Weights of a small masked image model.
Model: 15.2M parameters, 48-pixel images, encoder arch vit, encoder norm layernorm, encoder patch size [8, 8], encoder layers 8, encoder width 384, decoder width 192, decoder layers 2.
Rows from block 3 of the encoder of a small masked image model, named by matrix and row number. Rows with one number belong to one neuron. Each number is 128 + 24 x the weight over its row's rms, rounded and kept within 0 to 255. All counts start at 0. Numbers have three digits each.
After each neuron's rows are labels from the 100 images, of 14848, where the neuron reaches its highest value: "patch colour" is the nearest of a few named colours to the mean colour under the peak. Only what is clearly more common there than usual is listed. The data: streak pictures of flow and ridge fields.
# fc1: MLP up (encoder.blocks.3.mlp.fc1.weight, 1536x384), inputs 0-191
# fc2: MLP down (encoder.blocks.3.mlp.fc2.weight, 384x1536, transposed), outputs 0-191

fc1.388:133150147122113110114182100110135141123135141133117159142133127121091090103107182125130104115115148161078128077118106122170109148131141110123175157133142117175138131159104106112129119106114118152124138112163133104101101140106110117149148147154171172109122172087130098104066109155141154114110126106136141145141116116138156129154129129128169121121137109095134110135167170097137124128160134121140100137143171117132115115156127129129077096153105145108115117138104139142143140117099125122132133138134118079145127101167133112143100071086158144140119112136136153108110090105182079097
fc2.388:169130094114165135160105108168117132122137098127116166147125151100147117119136065158143100127117113119122147191101142124114162094152138107121109136101170148143132098151110127140149148106088112118127096151109125154108147153181181151127112107113144124125175148126130152164086140106167100124151067120136168139124153134115135112121136131159142140127120142114158097107098119146118150157087137125121150094126095128125154106118140115150110147107130121144155137171097136140137154145158087127151137101116150164122126123079127132139144109130109127134135103096090135153107122113116117122
patch colour: black

fc1.101:096145136112143134096139101130079134091122136159130194150144142123128138122096141119128148154095128101160147154089134137151128111131091166172097121097109136147157078099121160096130128110077094076106128109111139122122130158138121101102146122139121129102115157101156103102139093097116173118133136165133107158096131177088119103116110145139106119122121123133102153142088173115114121109143152130157110137125172174092151142087136136128141156121110109100125149157139159124142186123104166179156101110103161125077135129116126160111125174102169116135143154117127117134156099114142136159
fc2.101:135115133137115123102105122114140118089151147135173120137138081078158120173108120151163090142145171164091122072157159104138117109122127108155107161138117142130140123110163124152140109127144115167109161155079091153126098105170120110137106149134168126110126112114117146118122111106123105098118159087129133157151112092136119133120091156084146091130127150083166116128142128128154162105159159101115142148154144132106099130133159097106129086104175098133173152129110117123117121157189139091178138124145120102167162097124102105141153119121094138132133105139140147137129128122158112139
patch colour: white

fc1.473:115141155130071155119121141131139129135134129129101205137091143125107123150140117108106147133087144085146149108148130151165163148100151146120115131069140050121138118127087126140136153134105149127163127127125168123135105110131149121126111156165147140151165148164152128140136127102137165146103109153147104133143130169097096169116112173160115112105126204107142109112147146119087132166095142143151162131112149090130146162131152127086141168159091128084144101137132153127131170138122157165109186143108107114104121162095129109109135151121102123100092094144120093116128086096151098097
fc2.473:144148136135147103141133112101110150130128111138151115120138117118123074173097142128086147125153090159096134139141110102126133070171101137132106169132124122172102141120143141117090135124153146129095111124118148160110134103130157085158134133132099139133177176096128121139096093162126130138121149097160121153149108113138144094127116106138172072110126097143101137121130118145132134144139158172172135151108104156138131108157104126107166098112117152135127158058183179095136103135119126097142140097142119124107124108129126121090121100143132080171077116099150119155132112143125146136
patch colour: white

fc1.29:136141153152103118078107154113124134105104104137132117152110116094143147134133130118133137143157175181131094130195187086164097141158096132144141175123106100166156107113153160127112141115133083122130137138093121139102140135140128161074104167134121156141135137129101117059107073127109124130110138177131091146091170037133106154115095147117068135135126116140140120136088094132143117104101151131127100108112130124181140117083143147120128060115137134153176070165091111114094075156126112098180141120131108133166158128103124148105108125178112145098128123116112145140130110155181146124
fc2.29:124129112130070152164097091085109108096134120115175109098119154184088151143147145123099126122114146112169127125100138109132135155147159119122121093101106186143107139110144120150108091159093174113125110115141108128134127087137119110108115166112102129157101160127119111134155186100139134103147118150093127133131125182120142145162116105084139117100113084166184151083111141134123183124122113123105172095092104090100124088146163153122112120140145145140092143095166119121113075115125130128146159130130176136122149184143114129143129143108126128128135125117122174129140129111118099192
patch colour: black

fc1.417:172135126132128160122152094138139156137107145118133158152118127099141122131099121113106178119125120103126100114111159149161126153188161145147116124128125129126146130145150117140133163112125144131105082136113183140125126157152154111118114140091112114133173132144129139101122112121134123097131116104139139142141147154118088125145133101129165131091123118114131149167103135149108091095155133166135119120093145158088114123133116078104133127109128141115090118120152133107135132112131083185126158090164111132081131146135141121125128106142159152093138133135108080122122116098098134150
fc2.417:075125162129132135124128137112109119119124137154142145147137126113140170152142105144118150143114132120150138153125106138099112125095064132088151169133154150180126107106174151120139129122144122128117143059135144111169143107142096120108108141177131104100130141141139169149123093143136109122055133162149152165100134106113151121163115112139085122173136148157119105140145111125126130168130149106142091163089110131171114131158140121109181131142133141101117104109098121134149157194135140135112070130121127174152108152105145145155132126116122107084113155075102096140153153140125127162
patch colour: white

fc1.30:097129125113116111112142142105135132165141133148175109119120129131115134104129146103135135168172105130155132138153147111145138157156142151104154094139115123145124136126162115125087133138125083155143127113113130105123190119118116136076107118168139163157092142137071151109139133191107135091137097145138095152100138132158127156107148144120104145129112155102106095096088127132126089115113142059137148107118130110137103130128141111108158099133129088136144107158099102140143131128149170125134126149126144132138133170080090119078102180127104133095181127129127137128129141132104142148
fc2.30:097109137183098160142103130126135060097100137102121112110105177164131129100118116150068114128146161109151124092143126127126137143128142112121097103109152140110143067083113119128097123145124186079136146118124138127129115154086131114133152181110147104149115121127131134092140152143155117089104168127118125149134115151099137167147081102115081102120079102157125160111135111165111161128126140158130136100155144096134140151172139130115124118133143140140144165089169118113106115115121132129163127178158153110117110161139141141134124103113133144138077149110105115143126146131153105161
patch colour: black